Weights of a small model that answers yes/no questions on an image's attributes: 64-pixel images, 21.2 epochs.
Rows from block 5 of the image encoder of a small model that answers yes/no questions on an image's attributes, named by matrix and row number. Rows with one number belong to one channel. Each number is 128 + 32 x the weight over its row's rms, rounded and kept within 0 to 255. All counts start at 0. Numbers have three digits each. After the name is the row's rms in percent of the matrix's.
After each channel's rows are labels from the 100 images, of 14848, where the channel reaches its highest value: "top examples" is what is common among them. Only what is clearly more common there than usual is listed. The data: rendered roads seen from a driver's seat, with toy cars, trees and houses. In brackets: how many of the 100.
# convs0: expand pointwise conv (encoder.blocks.5.convs.0.weight, 640x160x1x1), inputs 0-79
# convs1: depthwise 3x3 conv (encoder.blocks.5.convs.1.weight, 640x1x3x3, trained with AdamW), a 3x3 kernel
# convs2: project pointwise conv (encoder.blocks.5.convs.2.weight, 160x640x1x1, transposed), outputs 0-79

convs0.615 109:097121068119151120130109122144146091085148149102105088146174147137143184158077134151081104117158065116141110045125144124165130140100163134148128139111104171099168079142157139137105163130122101097135105154150172064127059104114191145127120181
convs1.615 100:140131134117099081193088137
convs2.615 103:121090139148124148119086126162065028159144160112085151114137100165135144127081166185144121111122172060174157119093094137062130114190183111085138132106122168147164084077132166111075159116110152116122159107153097104178151176204114100092142132
top examples: bends right (71)

convs0.334 094:108154062112124062102136105126147143191059137115142137123136181120119172122142147145112132186158145065179163084128146139137112150108164139117053131103122195105111113169176105169120095148138143107166053107122134093087134071136101121127124145
convs1.334 105:110087120090083096094118089
convs2.334 102:089111114114165106187074195085109130118107174142123131158144112105107175133114097137126196162139138124071137205152144148128158174120108099095167103158199106056154099148133134150123124130114085104120128122136144206053088109098145186155169108
top examples: line: no line (52)

convs0.116 101:156065077107077106145148077087090145125136134164119096135092101182174126139131156140151110144082187154079106053121186135091127174110121165123154143133100205097145109129097129148088184125071084118166125132104125129144108111151105119159156132
convs1.116 082:131118079114093106091070118
convs2.116 097:134076089128114117137127175098147203136141126155158115130133081162092098136119156110148161132119183182113146112107057147129097169150044150152133176139137144108107135116083115067135062139103061176152125145136134216166167118151137115163142134
top examples: line: no line (51)

convs0.88 098:123086102134164101100208125162128108148092120085153114112112193097138079101145163150205113133119159163107101108196127155165170127134112205109145130122111173088129099100110155104157159083087108081129098113136113123096090144125169113149106173
convs1.88 093:136142117140146103064069138
convs2.88 103:125117182111181158129150139121083169056169080164126149113142127103089070049165136195149118147128148129123126192084129107171128107101119142089137195088186134119155133076135077112205113122091095118113082120073111095149115119062106145152153124
top examples: double yellow line (100); bends right (65)

convs0.639 100:141063107146140085133172091090180110233152094139144103134131128134109142085188134163088179101139122122173162137093162152140168151100112143168085170185200075163143108114149112087169142177150099122172074187140091145140114142109068109163117210
convs1.639 099:159103100090077146111167102
convs2.639 096:152127086124142113179127130164109061097097100156113121108122180181131115058185120176148183121107129120128174196121161111107125085192140121096141188184136133162172142163112123120173165123174139133137183131109120177130162210176108125117160120
top examples: bends left (60)

convs0.211 101:130160116205115139150110120075142136129140154142144131152154105133112152108097062099128139132123110091067112107102135153114099147121109137097080132147138132153134101096136042149141148143122113136145151170151155062113074144169148183080144132
convs1.211 097:114123094104154133206106132
convs2.211 097:135078097113109121213105114120102123113120117101074086086141153175138149103100211184108092090125097139121148150079084153073172127146131187161077099193111102117146117106146154077103171124111179123176116122099156144125112175190089095129057139
top examples: bends right (70); sandy verge (62)

convs0.403 101:133115106165127115107155167166171137127131110124147133092179161138173157097149102116154112086133075154113163125120115139133139099077122126109096192078154099149122154231204129125191104106114145068152095113100144096159111086117136079151139110
convs1.403 101:120149154173165176128088101
convs2.403 101:128079144150097123160135159196116103134099113133116151109147164117153112056048148149133114144103127116124166069169183131131161089122088107085126132074173131131088150085160115139160115143159153145111133131139102135219113127132179101112121115
top examples: double yellow line (100)

convs0.582 091:120095100061098193088172146086085151113106075111147149194076129119083153073152138137120149174085171166089141180161114128190152126162128118117129143133132095132109131138195117126164126166103120105136149109143139183189155139157129113151170142
convs1.582 149:126086129115090120098088071
convs2.582 103:114066113109111141199179147158125090153093153106072167065109168116175118148070133127193112127159098168129123161171128174071175095154120111121149099142063117132152115147141121151095152105088173101124134168096141163106113179162159137104091148
top examples: line: no line (62); bends left (60)

convs0.526 106:121136114165106171133146106162233148166145170089140139129137187121145102106161105128119158142152134178147192158208099115145136112103102102118172091203102152167109154126082168124136094064113158119091109085116154103080094084101187098134131108
convs1.526 103:135137106106129143059075144
convs2.526 096:182088080128100127155144126141171124107109123177101092102146097109109125077098088111108138124134136119115145114119072086123112127043097135207091103119143077165093126156143100145112134096069048161109081149099179133110147070098107121136119066
top examples: double yellow line (51); vehicles: zero (35)

convs0.99 094:172133164135112103161117074123130148150079098199158173073184150132148158096114148099132095156099161093136111108168122141104159135095139148158102123189139133091155128099110144219128105128162111131135118171127196187080111209126156121079093132
convs1.99 116:103146102136198131141177136
convs2.99 092:120128095129116165168122124171103120134127160123105083206138135097070139122107153164109167089095105179124134122114049121101127107123083119155137224128136097130165143206067079042087146150169126125138111119135140114096119121093175060154154125
top examples: bends left (82); vehicles: zero (32)

convs0.437 099:244080111158136129151145161117135155163146127109106098151173169133154057162132140096137106199099078177130108123126158093125098145130152099156124133107154087099126109142113172135096165097083124186138073183082100129128140164141150101108086183
convs1.437 081:168113088128146076106114082
convs2.437 106:155075134119156113109132188127062166150172106145122199133101101144158124170112085080115137113134157145087092169137071143103131054165107122100115160126138141100155152056126140156181115158133120132145096100100103126160130108121093121101118099
top examples: bends right (95); crossing stripes (67)

convs0.368 100:123125065119096155164165121124097094197092128097106172125136167093149116112149137173179076116111107096135157123106105126111063184122137115084069081181202136112163085081142090175110142130127147141122146167137206096163131142085182090124140169
convs1.368 111:136162118165190179137135125
convs2.368 107:124170069151116160141135119203177166129156117154131154130163180091105153104149142157147105144093116097131177100151213191101173136120113122147128137124130144109094198111104118145175148085146128125160128174206151130149158161093137085134158167
top examples: double yellow line (100)

convs0.449 094:118147121125086118096167084050100103165094110118168082137089110139111103100088148113077149108147092102139137146105145128161108110160178146157070120160141162095057179132185155184162137104071153135179095129088114154109138120154089098144134202
convs1.449 104:103090094119088102096094091
convs2.449 108:088065153118168170125090144127117147118095181141105151082097073120164102118098133139103152185143149125085129172193144130129113180131139078080140170139234116091155116127120165149123094160146095115129130084059132181116157123116126171187147118
top examples: line: no line (93); bends right (63)